A small contrastive image-text model, trained from scratch.
Training: soap at rate 0.0023, 15900 steps.
Rows from block 7 of the image encoder of a small contrastive image-text model, named by matrix and row number. Rows with one number belong to one neuron. Each number is 128 + 24 x the weight over its row's rms, rounded and kept within 0 to 255. All counts start at 0. Numbers have three digits each.
After each neuron's rows are labels from the 100 images, of 14848, where the neuron reaches its highest value: "strongest on" is what is common among them. Only what is clearly more common there than usual is listed. The data: short English words printed on busy colour backdrops. In brackets: how many of the 100, against the usual share in percent.
# fc1: MLP up (encoder.blocks.7.mlp.fc1.weight, 384x128), inputs 0-127
# fc2: MLP down (encoder.blocks.7.mlp.fc2.weight, 128x384, transposed), outputs 0-127

fc1.259:161124116114129113142131124131109132118151144086096116077092158167171115090130161126125158139152094123138134135165072136098140118124105109132141112117099123080105105121142126120148108147131164130153092129121091112124138160143157168130123134127085126121140132153114098157195134125149134144109078099093144150138087140095129153189099120132121168159107138172118166132122152113113125110117
fc2.259:111135114127116137139128134141134126148132139124093095107128112098111144125102108114150088146143116137151136125206147128131140109130143137100157123111098108143143189108100117122110107145103129097161187091125147157123184152103124107127151118121102132121194111120109093097100099137084097127120118138141151174132092146123153082153108119126148150126142118134116115094098116116131178178089
strongest on: the letter y (63 vs 6.1); the letter v (26 vs 2.9)

fc1.88:183096089121141113111117133126124179116118139126132122136115153133149149155120138135112133128146165133116095179132155114061126142145157143121078158159126112134110149116115103120150120153132120055146180157150116142129141125137078136124123114087106154132126162145134178107094100185109158140107122179160148125123117162154111138139130114155130157149144126123123122117098114172129162148129
fc2.88:141120130126107118116130152128175136112113153110136128072110136117107118101143108135162107132114136096116073146123132112106098125175147115083099187139084090144135131125158145129138139099111180086139161150147137149151130146123152131144122140144088109120173158157107085147122115206182096153116153137151154086128119092126116110129131135126101086102141115130131107106113117118137136119131
strongest on: the letter y (40 vs 6.1); the letter v (38 vs 2.9)

fc1.247:099131130109126113106121102137150135105143151117141085153146135098172129132113152126116087123145120171144121190124135159137091151174083091136168152167118159145105151131168119157145113117132162157112139127128144089111129114086150128146117109139067099127153148128123082135155151151100143109127127146075147127149116096104131110093086118130142156158142137110103146137129153077120161150127
fc2.247:137154131134078122100133132094092135095124158121157138100069123115120118094113151147122149117120161164138096150130075104163122099134112162142137133129122128098127113108177130129096114120132127125140122122165101148118149147109159145128122125146156133153117094149104130082148147137153115133091136116125102159135134088136140151145113071170152119144182170116154133123102109142120202159089
strongest on: the letter a (84 vs 35.4)

fc1.221:104121114177113114122124157130140131106117150158154110109103133122123099144157099163129084137141106154106095122167138125116110109128132125163120086099084147130139111130109114147111101183148136148137109141081119124137109163134118160147145161134147113161120118136120177093146164130172142140170122170110152158140123158095095141112113156123135141111132183151125128131138172119092105054150
fc2.221:102111107098130093123143137138144167104085153113103117147114118185175111130159133106119161117127161128088156120117150125117138069164131089106124131115108142101123118124141148146142158092083134157165169089110137118139171144178097175142109131124096118130106117174142102114182135132114130158116130100161124113146101133144102126135123145132169167115104124129123180110125128149134151120112
strongest on: the letter u (66 vs 9); the letter s (39 vs 16.6)

fc1.113:138128099144083144153132119092111154139140157159103137120129144186145127157102165120123135119138159119122156128166147161075111144176103180143111095132131100138165083131144175145176127126136124148138137165155116156169195117117148141178110130092118101146142112133111147148114128144139128123149131112144105154123150151144131087128137138141099107138171126106155128139149159111124094099155
fc2.113:151127092179133118173135133121104123147129154068148121163140114133165152120147134128123117107127104121125092164151100086108157079125123134145148142127096135141123145131160089159154112146156111074137087078110129136144132126122067119153150131127143150133142088121124115109159173124152136130146165139144067153089143111154096127137127122109130154116118156127075109107106145096140155131135
strongest on: the letter i (58 vs 23.4); monospaced (47 vs 16.7)

fc1.161:137069113139110152147058114094123133120135132162100135125134127120168100116120132138154154133133135121130126142136170124107146148134129090116126130124127113110156093087138121160153129148137180132160079152152094137129142075127106165096101112143116121168133038166128144116128103102118139133134151132108122133146118118128178158079106159097095105132097128144136128119104154140112104108121
fc2.161:154153128144110062127124137114104108161085122102157123163154123119100141118129143105121144178149121115123139107127108162125130098126129142157145127074129134116108173134103107089142097150082141116170160114150098134108115104120132077137137185147110090108137161117181142080161113119110118131174124100147114146128135167151155108080172103135145132113141132136095127101116138114120138123144
strongest on: the letter i (51 vs 23.4); the letter p (47 vs 12.9)

fc1.195:134108149175131091125168140141153173139125134104168098142127158148147138138114167171141151172124133138098154108132154141143120106144076118096118133103169097121145153150137117159125116059131116149125145127156175162151142098158155127117140144134154118108160144132118144107109105168159155132116109115148148166101135104177103149098128121105106118132125132137124134082147154102180169120137
fc2.195:116120121160155193115143138122129117154143075108161146162151183118153139129125149117158124120189096151158103134143127151117088117177137097141115103115109097086101143122121143156122148080165145144136125107128093123130120138184113152108136108115112123160119124145137141144147127134126128139113146146139153130117127116152116105138089138140138120121093130200124081170067140142112138155123
strongest on: bold (75 vs 45.8); the letter a (60 vs 35.4); the letter r (53 vs 22.8); the letter f (33 vs 8.5)

fc1.158:137116137121124127117123105114128169082157120116152170103106134152113114143105133156071133157157132160168108100113121103136125128130148117125104118081146118155134104129132121154109115196109125143129122127102142122128086163126080129149112130135128139167117127173141113123181179202135134150121111156181154141121150125114110144165149155098123163122115120153085115159096105140136120093139
fc2.158:140139134151126143137148125103133159143129131118178105136138073146152134131115135128113113112159100128083096120144070167106099135140090158096127121131125122172118131098149107115116121157130103133129103085099121131130174136138156137127143103147141171142090116139104143104120143162134099148126111084129102125082148080108141137073109079153169114151089100142129145144138104174104169136139
strongest on: the letter u (51 vs 9)

fc1.142:143128135170157132155138110112157164098138119110138111130148211131137140131121095121099137157151106158087089141139131119111101129202085139109110142150090152116142096088091162119096122149118113121136107134143131139156149168125136120144112138134156125144122131085125143122132152187119112169097166107112102152114120122157157147110096130113133127132141161123108144145123173117071142118134
fc2.142:083119119110161085111130112121157159141119115115123121113137113084149118133093129128126147108211102145107126164149155168181153136129129100100121093142125130123124143157148141144139102135116165126106078101122152109139166122152159100128112143104105123123105100158096082159152131115089152112154106087117178130166129131150134098152105119120126174113101115134138145159120126109163162112131
strongest on: the letter y (55 vs 6.1)

fc1.63:176107149153139130155146181143141134089132159104168182124131117147089121132132111138118125153113135135107099135111148140084174124112150167146113087136143114151152153111117118083117129152111115084122124162153145166123115120121116159091142111139136130104113126163143130082145125126115145139114144185188152156106132163147079136152149145135160168141126161159101131154097135135108138157150
fc2.63:137121144141099136098134121112106146091115158140104153107112151125152111131105095135183093147103106143125118149136110158144121123097121170110123095129091113133089141085135123125127133140084099114146112134100129097148162105070126145135134087149126160181147114158097124099146084159098139104109118116138106152123109114151139119165060093122094073141136111169102115107120135113148153140139
strongest on: the letter y (48 vs 6.1); the letter v (34 vs 2.9)

fc1.377:125103126110092113109126082134151127136147109140104134148136152138173156131145161138173101146112089141135111113128101199134164097106111110116143126146136112143121106123069097167124108119107104112143103111113160119120102164186098155175108118102138123157092109161125117143137085114140126149119068114161157135093137126171130143161135120129106113117169134115101125151111129165133153142135
fc2.377:131096149171087095153128129110115140118119069169146124138112154118096120126120146118129105128123084141157136164119144152144142115126159086150126161105130134152142144138092091088107127168164146159165113099155128148141128123078147153190146120099132140165117121143130059139130130145115120124154103100124118156169143136166106174130133130116097079133119173138131136143127115102156115128112
strongest on: the letter o (69 vs 32.7)

fc1.351:147120130125120103128170150123152158166145142077123141114111107103097107161112157084133106113144174122117111100143090130122151157119094148110102087120143130143134137139107123163101118138141185119166101111118118119147126071140094095130158132081142145106152151126148129138138146118136142112122189116171143113146129147163153134162153125137157154106114125137157151101120199164143105153121
fc2.351:109140143100117122120142122153124157146159163120142105158148132138153106089149121097119163070132164170141160164099100142132136160131076079128146134146116158124140153142120123185139137157135108102095147102167101152144104144138110059158149146099139135072143084116101151150129119130108123133170110174128146097142126116137140165105152138123113117114115116108138129132118092140116167132131
strongest on: the letter o (95 vs 32.7); the letter s (39 vs 16.6); the letter w (26 vs 9.1)

fc1.216:149151101147118076161176146129119112112142121138151097143113100071135118116104152127131128147149164142132131156126155115157128138134104143143169141135158106099142154120124109135076106099132141094146153157152126143185107188182117130116126150138162121106127134131147167146116131125120110115132143126148129145143179198128099157138112106140112150182145123132121146157083127135128099120084
fc2.216:139159123143097120161090151111099170109147093140107114146129130135129132138109165138081134167145143154100142151146104112108108145194162116163136121126081114131119148142113124167138144113159127111113132164125111141146169133142154121151111143166127147159156099114160164143119106142151117068174131113121130155100197136102110086115159153160145148153097113111140103116134159117128123121155
strongest on: the letter b (28 vs 10.6)

fc1.219:126161153112135156116165092147122117129138135132128146157150105129141146155084185161123101120119146142094105111091125169133123143115102119120139117171131145166142133127114112092070110150078135146139146130123161091140144104126144148144121148084118107145129112125105105132132116180061145146138107140156085159149081134142162114098121111150160119160103136139112149114165151114138129073152
fc2.219:112146110132171108117120161107131094132131133173133121173127100126104098122110094142161162150132110104111092151156145173108146117146095142139156108121106117109092145119132135113153117119104128097174102138133185152129111131066148144130094183093121099124108118106150139149133122133160064146143142146084121138123111144137139103153121115133173145129187126132136130146155134136110084092150
strongest on: the letter b (61 vs 10.6); serif (52 vs 25.6); the letter l (45 vs 22.5)

fc1.201:100147151099105122139105188100095164135163100119124104119165191120101075157075107142092091135092130147118136112102105120103099183149163121124137140135160095107121139122097151101128111136116114160175111118134146147139107124112120166141113094126135149137143145177127153120107118142126133163141166114144119166176129167131147150135151149116151129136099106146123126118129140127149152102098
fc2.201:092120138135135081122147118150155167121137138127123159112097144130140116118142130118096108134149101117142088188135122132133150147137122118142108160140090129116162141109148149065145113136114165127111130102129128111121088116117124097141150114147144132106077122186126113149149130107159133116178175082095095138072098142143126146106144132101140129123144134090156132092181128133131116059122
strongest on: the letter w (29 vs 9.1)

fc1.226:143142145130141170161118145137118165153150138104133107097095119119136141187137152146137140155121115143152137159151160121092141076148137154139098149166096165171127109140117104139114144179152169142176164145127166142154160134108125099131131121133151133127125160192128119153139120152180139113123145166162125161084140167134152106123123128164156155144120141106141144118130113149124177125130
fc2.226:100082137103136138118122125121099148125163114110135140181144139112144099110125125161079144111101087130086127162106124116114151106156101139118097121134132183132155092120139146170086110134146160120144164103137128136131115166116102155113128161146172106132107108136130122167106120113141115145158116127121089134133107149093157117115125145102134128138112091147124166134054149128058100138160
strongest on: the letter u (65 vs 9); the letter s (38 vs 16.6); the letter h (37 vs 12.8)

fc1.229:147164135116103122120144148089119108102157178127152173143115160143122128108126107120166118141129116164144108134105143176177153182164106120105141111069109143168114119112152166093139102106120122119099122126100101144127093117142110138140133151154151139155135104173115154123171120105160111108152127165161117157135107149115087156125167130128115151128132103136087104097170101127127141160120
fc2.229:091086087121138120116159143112175136140160187105162117109109132123163142133157147120157116142165172126128121105101104138154171089133118129124146132132147110167108146162141121140144128107097131138151131111105138135138159172105123147158107116178100123148161155158064108167106123093126110108093147135114115104134110155164146147113151092103163171127106118127133146117134125146076119112130
strongest on: the letter u (40 vs 9); the letter f (28 vs 8.5); the letter g (28 vs 10.6)

fc1.369:158131146129107099130093152135149128165149155127099104112140108129111123170108094127181112126121135141149129139171225146111119138131142138122091116082115123099145143112076103132149120102102144102134152164123102141106160137159093106143112113094110091103160130132106115164133131151113128132132128139148121140136125136157161148131151101111172204115112133123106140156120150105112160126162
fc2.369:178124116127140129129098148138164147122096143135104158153136124132118129129133128144107107149131153158128141112137141114144136148145106127112138106098125125109120116150157113125110137117151145129119143191157138141146064093135141124117130122131156086106150126124108162129095118138150118135109113167116147058089167158072103125097196135137099106134095098152088135199158109151097148139146
strongest on: the letter t (77 vs 23.3); capitals (74 vs 33)

fc1.187:112132141140160112124130166169139137102112137157158121167138111114150159134134132152157133139100163144135087155124133143155211149179133135148132124159151172140152133123148161129166126158155092113148158137164121149162133118136124152145091128124100115120135176101092124128083167111146147120096137153097098093115108129161107078147131122140127115147175150122103120162151146128135106147152
fc2.187:147117113119130135122130150126140128137128185162121154137138106099117089155147124141122172140080119100147170065135120141141183158099114125140144156122094127121120121109150114090153132125140134140141121128143119106126143136127109092132141138134143175124143121108170119121115124086127112173132191118141186160168139135110127109130125129095118102122145175107190142157112118182105107094096
strongest on: the letter p (53 vs 12.9); the letter i (47 vs 23.4)

fc1.28:182128106139132111153139077151119125151166144141158105118144122146134135085089114126145128168087135139137129136126132143099112125083116128160115138152106135135161217124097149161140113085162159151124118137160166111142134139107128144080126141109115149144120115134141142185130173127089099101143149135151132114154134121131166126128088129114133135086143127152153142149072157106136117123153
fc2.28:101109134146137082136114132077135127207070145158144128145124106131068112151122093126089149123148122131079126097107144094126141177136157134138130089133145129126144118160091172120133131094149175141142145135103072131136107157151122105119117147128124135102142105116135132125115115104116159110109099148117130112147081125149132129146097157133123153179118098175140112139147134100119130157117
strongest on: the letter o (96 vs 32.7); capitals (70 vs 33); the letter x (28 vs 2.1); the letter f (26 vs 8.5)

fc1.77:124125140121068112122130132081162166169103102147103144123140153136138124097122132145128171085128121146131152143159121143127116086137128184170108112150119144150137122122150106136112083087170115129125121158179137117133149102164138140159148144105148115125102163125160152177145114126108147113106134150136141076125164123132143076136088116108089109115143170152175135126102156141147119139134
fc2.77:120184099092133146150110144117122155182114078113144096116138132128117116111162180107106128113143104134149167113153134089155099124135122082139160192163160134122098141144137106170141148131161170096121165097168135113089150118138119170130120119133106146112122111121099109127096160100146163135152152145141084126133114109170142100134144155121111103149134142149115155112134123139158114134106
strongest on: the letter i (75 vs 23.4)

fc1.79:109130119097111116128178088144164145140147109136102134102127141142103132136155140129134146148089174120145122130168142119159135134122108136108085193154127139125098125141165154132142096121149133156133161147138143124100171168127175093149164125102139127118130125137121121164191113137140089139191163141148097129123126129148177098143127148148142111162144128130130157133177188129112130112138
fc2.79:134155146132124133149095106167067139138128041092147088126130153076137163129137134114151119104108140168141133165135078100129158145158171148113138110076129112122130149122147115109101144130087143118129137165162133138116129144142128151126171163154137137146100159157139104128146150178145140131124128124153124102137151145140119111155094159118119122121131132133151168121173121140162095125094
strongest on: the letter n (67 vs 22.5)

fc1.182:095137124138132099138143132136182129106130120135102140106081163147158134145104125157092162144160124110132143135127086114167158147101113099095141143105119149120131098143137149185130096144100115164108115147153131165130117168134146114091166118126145205142166141129126100121155130124157122177159108175154181122108126157145131147137158153078144109138142110120119123133104140159130140110108
fc2.182:083136133147162164126123134170148134158152112091071115113102121120121127087123120149129139125139121089132074127120139136117149081132123147128125169133153174115073122111139155126114117140132103127143073160109176122107138165082146141089140116143101140123157132108132110098173155137157138184136145141098179131096162100098152135133083129138144140138124104139145126118129122121090108104142
strongest on: the letter o (74 vs 32.7); the letter d (57 vs 15.3)

fc1.103:092154151107156167149125125135131115143114167129142141103130138201127133081138130117113169145167208065128146115114125129136161166133195122110148146160111131138169140121138118145131120160060154106119129128125134106159121109096149140123182139125099125145115137154129115147124136140155129126128132123138147127114096098119155093104096111123113126098150140116111152160120141145142145143170
fc2.103:144205168134170102130081131128127124104146163151167108124090138132131117111186113138106106141115151112095129131108157097123142120117149078139123154156142134123112087151144132123126130141184144111131158128110103162126122133108151172150119101135163127130119066144130126110131130150158131110141141093108139137198077136078122119101108132166136099107129135115109133117128113150144151108116
strongest on: bold (73 vs 45.8); the letter b (38 vs 10.6)

fc1.147:109129115133129120182117112095133128135116172132128085111114133165164123141082126128125149101160177127140125096154123127105136132126097171105116137125081119165120139101108084122140141095146143094144133130098089109112165129144100099112139166097143144168117160117113171119120095157135144146143171071102114085138110083134125090124121190080147138128151109138121136127124133129115162140129
fc2.147:115117114136110090165133141153120140126147163170126118111125121128093145141101131133178102146104146161123118170100127154135165121157140118082113134153089128148098069097077115128150118133091130137122088150124103130128100073082161124144159181121117101119111151107188113150137139160129109147155161149123103117115155137150151127107145159100119094112118148113082119135117152103150129113128
strongest on: the letter b (60 vs 10.6)

fc1.217:162142161160126152140113134150127125107164118135110123102158134138135119145175142124149128123137154128174186103136139135083148153167145109134137141145091150135082110116158125133160107131131151142134138151147171167119118187145101121108139141149108157133153093123126183108179133142126098101135123147107133182125129155138172133114111149150146123104130148137097104214145144112137138109129
fc2.217:140110161109123119139128139134150149137152107109118131128163123148148162140141170128109151134098127091113131093118095146107117173126167114103108077064165148152154138115068072154109141120106129129121145120143151121075132089137151104099149125165144119128122111127119082146076118153102125107103174077134124147154100095121138123153121117138106073106146118117148131127128125169127134148123
strongest on: the letter i (54 vs 23.4)

fc1.321:135119136091141091158125085096168113118124123143110141141118079135141138102131115139146139137131105107113083098119165127130137161128118163138100111080170119077116134110130158125164121134171185109169126099149126166119138172122137084158136146169138079139123121093146120152118125153147110111153134154156133157126127078153181124116134139145117171113119151091131160148149142115130131098145
fc2.321:167092112159138184146107117109086095101126117090122143144100122094160133148169128131117149100143132134131157131121135121113166142137136127124115135039106107106168108152118128112103147131146093119103162123111148135157123098153139090105126103075162149150169104133082122125128129156135157142123157118145128104090092120136148115144109124104131202120136107163146090125120123131131131140119
strongest on: the letter t (78 vs 23.3); capitals (69 vs 33)

fc1.127:123141088163138158085146114152139134147100140189128149088146091134130130151064156112122145110130155131129165133148100092155155145182116108151114117132144150142108136105139141133108115069141132115144172097105097104175143107142104103109148115206141123121101116149133083137134138121130111130126127130150161123119154137102095114148153130124114129127128123072124151162120105158159136121113
fc2.127:125146112118172158134149113092117143125107133164146109139106118154147135179109127099067095106164158112127132136155114150127123101086140166124097145136101092074158121134199138163121132061156114162135078105135118129134127131145138144124117119100100126106146087148168133127108138119138111136137093146136134106148113105134159137132120117136151150156158140119144108147135121186140105094157
strongest on: the letter i (70 vs 23.4); the letter h (55 vs 12.8); serif (52 vs 25.6)

fc1.55:129151160126137125145119102100113162159132113109140143158131140164103119109150097149173108154112116090114116123159182159131178109146150075142131086142089145093151126065125112096105103109139121134138134156126104097157144131156138132146101157130152108098129135141080126142126107141156137130122117131154128116168148139057125164126123084151120129118148088133123074154152106141134142151132
fc2.55:117086121138111172128122093116150133113126105117146146109129117140145087152131130143103095123112169161164140094142084157153141141126132127118102086187126147113110096127141132170127160126094141122075111138132150174158112127093078113136129131131135122126167134133102151088134138126147139116106191117152149128092155124149102127161144082129105122103095149131103138130054096135118138119121
strongest on: the letter t (52 vs 23.3); the letter g (29 vs 10.6)

fc1.32:115158169154123095141156121139115094105107167107129169151131144144110090130158155173107076153095141122121107151122146124109129124119174159056122138128137126178089119129137102105111119159136101132093134113142137140131079104130131146133115133124163059113113106143116158117127136153146179162135091154167126103132170133148156145101123106125139185122133138119150132120130125143100138143123
fc2.32:130089129139128107158123136149130118108157155088144132166149142122133134149109106088131145143121152120110131156143136182071139147183123142138071109085102083087129163150173117133164128124083114145115104103095066141127122121115130138105110121125150131125132109147140127101120138155107123128137125114172074168123126160080137172101115136118135141123101131150119108180128116099121123148106
strongest on: the letter p (58 vs 12.9)

fc1.300:151183109110133147141117122138106131119114147132134099146145169083123097133104126174149135158125115140110147168122100115083113156119101136131118117088105155142113147103150142164180097104133115116170109132154131104147083144125165109131108094140134125133148125122151111147102164140082092144130093120134128129133109150086118165164125055113122135098190130132148115116086126109094133154121
fc2.300:120168148180122108162103128131097137105134157159147131112090168119131165089172136175113130156152109125122140125118118152119120114168172101128132144129119160105160122181101113115116148091127118138133150128131114114109127127095145134105130116116172138156138119135136113154158145102186156127131075128114095156082172126108117121169093142111169079126130159103156159117132108113144153118108
strongest on: the letter n (49 vs 22.5); the letter m (28 vs 9.9)

fc1.277:123143171165156117175130159083154076117098139125128164133187126134165153097105115149112141147083140125123115140136171119147080132134073149133133118086151130118120134120083142145149136097163148143147107150099104128133133111144120109143125135107108089129141155138115147172125164133134169123135155132132149164136156098153129080106153156119137131137126141177129158110104144109120144109180
fc2.277:127135131082140121138131101143174104155138134112132086123196191133091175109124142081097129141103106150116128129102118149145098120169144090114148170071133125114114144080096130126136131123157103117130108107091108158140130146154127156130148155128117161139115125142144086113128093123084142161104149140170117097149088098137136126148136153129111155120097112121138131083148121155136114147139
strongest on: the letter w (38 vs 9.1)

fc1.281:172132133119136123096113128124123154077141123151183165105161144136121124133154139162126135134154158090117139125110178168127107157114145136148124167137123089114125100163111106137127097153155141107175112089121141125109128103128178145187166151165164095172172106143131108136158126130143139098128157174135138128109161128138134109152125143137115138093102160127140125130156111155123165155158
fc2.281:118111104131124159119156116114176159128115108095102138160130134159136184110148157172144145159124125145103177130104180101088149164116133087124137168123100092182126136155085100120119119126144132122105109141122110130117154080136128153135137122132102102104092155142153151083102143114092126119104116104096144135138138123114116129127149116140143174132140118165133120135143160138170166171083
strongest on: the letter t (96 vs 23.3)

fc1.278:085129088113158105134125126126144122109145124149133087120198137109139135077133135124148117134169153124143160202129120112110122148168097120126122121143112152163137111130108141136132094140148152132082131130119135115082129081127150122158124126136061132120161119139124132135165119160147146154146164119081128138105142082094147157138110142121114124130140116115126087069146184130117152147137
fc2.278:122141133110099106138096101138119128113143100135128158166120118107104130107113149129100103131155156158134119139116119150126196104095090107151108105150155131129098112136187110153142123101152121147141104094139090145164125124101112167137141134177132150149148141162151149078117139107162138149148138081161112142138126064124100131111108098152102089114112117141113129138074099079140132138101
strongest on: the letter a (83 vs 35.4); capitals (78 vs 33)

fc1.74:152122140146145128117116103148166105134136159126128130159075157173180145126102116091131153167140154159080128088152108128175113187118147133135130127160127123115140120127128186088125122129093124112149147126135118167150156109123134127177116153079105146138166141128123140149156112128166101142129118128143116132147110181116146125077127132110150091118170162127139121113078138104107143140133
fc2.74:137165163151155142155127108107130110141125173087157129129113117123126160100120136095140126106131120121133143121124141126137120080133083116072143149152108112133071119154137090145075158114100139112157113117130082128119127118157090131166127121100118139105126139155135169137105155139127156094161100102151096119175095168122136121169121158080149124105133096168135111161114129160116152085115
strongest on: the letter t (57 vs 23.3); the letter l (55 vs 22.5); monospaced (40 vs 16.7)

fc1.302:095166115161121072135126149136164083101166143138172136162097118097141123114080139084095142108115129140139136129144135094151153133153097130094125126094150122157145149111126085138116113104114091172128143108094124108152119123145152114166125150202108125126125092138116134122135102104139128163152116151107136160140080145131141119126119110120147139080147101130138137136129126085155162122179
fc2.302:152141138122125129104129157101112109116163149139171139127133144100171138113105180087094096124157129124132161124116151138096113161132154144119094142140094124110110090110134126147141135082139093101152096150149154139133118172109111112147115071154110143166111140106122136123103111142139140134123111108132173132137109145102150078130165133117135131100128102113132130160080094212155131163156
strongest on: the letter i (49 vs 23.4); the letter p (39 vs 12.9)

fc1.325:158123165144150166130124158123161128094125135140115142072126119126071093159110146142157157103166160142080095129101158098120119133128134110155099125116098157120148133102138115115135122176104120136124143171133161126130123166136135139088162158113192092135125133118181121112059154109120114134154153154153114117131126145144128163098140136110114149152122128164115151134140128109111138178123
fc2.325:147123121123133124124146154114179119155112148127109121110101158099156142117099100118160105125128107136114144109127117133130164146150139158100151096113158148140121137129147139134109132166066123081151106132107138174139128126064150151140115158107081108139152149125089115124110139116088160147119083101136109071126128151133131131163086084124138106134143086156145127079067107118141138153113
strongest on: the letter y (58 vs 6.1)

fc1.72:176129132127143150143145150135095105120111096114144125110194131119129131145071154144147133144132167120120172152120176183144147104125127120127149104152090145116096122106167153137111139164146144109084108114145090160151112126123119171178102146122160171127176084135081150144129118105138124108147114128150135132109128122138166175138098089133125132132095149103113106131148124137158147131131
fc2.72:142135121139108118116145124103124137130067085125098115158124116122113106137091116156155129134143191120116136092141131137160145130109123119142134140159125116141157123168107148122086130167090173134078126165145088135113126135144124096132151141114127101109106193135129127136120159161161128106114124126103130129153155135139129180070172104114126119120079142118061131105179115108128126111143
strongest on: bold (71 vs 45.8); the letter k (43 vs 11.8)

fc1.213:163129091148082137118158179128149147126128182130173102090088154148135089112129127144143158156155111161089132131158139112162144102160137129167117130155135072159135142136132132149113115159135159158208159134156136142156150139112153124155117174127131137121102166133133141141120134154128097098123127080122168127115142132111121126152128113187146150120105157120137128117130133146117142122154
fc2.213:143154114153110124139129128145137141088103193125108106141110139143141140144140151084111147146173138127074095106130141147131127082148117111124139135157123137167124101138121161130143137083116132188131164117130122129111191164139107164110112123133080097144126106159113123099182091125143120141115092111176122104131108110118106150110130153135157122137128124145120201122130131137166086134121
strongest on: the letter u (79 vs 9); capitals (60 vs 33); the letter s (47 vs 16.6)

fc1.119:107156120182113087144114102166080161103147124113130108120129142120169137134104154150132101121115107153160154158109146103058131130152119133156138124109131124123109104128155160155115106130150175071138125137123115139116129166144104134154137101151096138125141142143113092136168135160124124163150146131129109184147098104087125148122081117119085153139169128155145133139095177108120115111104
fc2.119:145182107130123090106109133107117157124161122099152093112121156100106126098098139176182078138143118107116124107148158129101118134122121135105118072135152130086111148139135107122147157121119146086164095097133112112106115156085155116176117131165104118176154133148110119132097130120128108108143119165137120093136116086144124129161103110121133142130153104139152090128143136140150197146099
strongest on: the letter w (25 vs 9.1)

fc1.98:119165139126128108130135090129167107131131126113133175123104128165162140107094131115127115167135181135124136135137116142104190115096094155197109168151141168131145108141124151110124114138106105116109112133120159123085143105140134111138164120151126092152142141127171097129116158149157089145141164183149133140088137157157129121119132108098078113154141136134112129166141154128122148122186
fc2.98:113134176107117101137166129138091133132148107142109124151116102109119085106118121123157132114169140137116133168090107138058136160127153111108152176116137105161121116137121153114108122131103096126112136103153158166130150112112198168143148139120110121122103147148170123176131108166123138143146132133104134087100151171127147095098120133157179153119136123107123144102126152128154129109188
strongest on: bold (75 vs 45.8); the letter e (71 vs 35.6)

fc1.101:121137146097111137123133172088077126160134142079116114161090130163169131113131103127152152179166150136153123153152128149126135150147127098145141088149143096159133097118110100154153116117144133109166103075130101141109085101114167133134142138136140185163116091149108154176117141109117080121121146126123121139133151123132121093144138136153137148090125127123117142155102188149097147127118
fc2.101:157079167085099151130121133120146094097130134140188146120134159119085139109123144099126108137143107142093083123114094165126112109135152127103111166112167126113095120114093151107122137093170147182135141109119113148103119115120124166128126161149101156191147135166120166143116125159143132116106084096146121115161117148121111127141132116098136116132112128126134138110073102106121111172092
strongest on: the letter w (36 vs 9.1)

fc1.358:121158136146109083118088073164126155136140128128191145098137129163119106202090160153117173105132123131136129139139153101140151149173104160132144131149102123151131160131134155128119110132108147119133152154110136169098164112160150155111134108107133171173127125123084117092127132157120147143143143097088089116122135137152119164108096145131147155136091113119168118109111133157123110114144
fc2.358:173167140098130131136153152124095105147148132106094100089123141167123182087111128130122106146136090142144138115100124106092110151141121150115096150175146110157144162122107104106115148130166141108151099152172114158132126126144144131093128102123090117161131161153162108097132163166114108081134132128162113084123160099168142134116128137124109164123143175162116098157135145150149103111106
strongest on: the letter n (59 vs 22.5); the letter h (30 vs 12.8)

fc1.183:081133134108134111156139160165134140105139106129112150117146096181144100130154156142144131114083136117121098165141139145105118112159152134118135168208117131118133108097113104096101143146094141151124094133104113134158114142136180103122141130156143158169096137168138152153133115153125139131136093134143139089115124105156122181134105183131138145096169149118145103128138091173126123131155
fc2.183:118147131122114131131093133137159099095166138098136151098132162111131167123125114119158087124142114152164135111162161083089133126142122083135184106135118151075157139103121101166145115122152122077135142115119133152132124117121116145150131121154142111126173115116084130130100162165121137103078107143121105144163110118160149122116140167098124156153104120139112112138131128060098136070134
strongest on: the letter y (25 vs 6.1)

fc1.26:116125181090109114115135086102152183083142138128135135104136166123142159133150182183097120141153115121137146117107149123082166124134128162105093127141135140111124137135111109111110095129129153113121142111167134171112127147150137153102155116112130105130151124108085158118151115167125142145111107126170128092105159131157125146140126160109117178139193153143130127109161136129075163137115
fc2.26:122090095118169114109153123136130105130131179177169084131133127140124126119141171084132122130118102098123126132152164153154086138140090133119119128122079136144132131103128170110117088128116130164152144096156125125130129173149091131088140150117097140161119192129133140130116118096106118126126130142138149161143156131108098107128109097120161089091083087123120122165121155137100115173164
strongest on: the letter y (41 vs 6.1)

fc1.288:175133109143117106094146158171144141154130112130145085089159141125147118170087091107109146132115140128156151098141161139101108116103170104154166097153140123120135143125105109127144122185154105098124077124103128136123103174111148156174116141136164138103142142151130142151123136157083105152152119144140092142124159132113119132061156116120144162138131093139107124159143096130149127163112
fc2.288:109126109128141104123086140149131119140146141147127122142139075129112152154090101113087141087119203130174150123154107088172156123148139104118112130086151098156179143134128125148075131139154142116135102137121190133120137122148139123114121149120093122150131131145099119152114111120133155095114173128107151147132158114128128099165106140113101127128074159123087097150148100136086100143131
strongest on: the letter t (54 vs 23.3)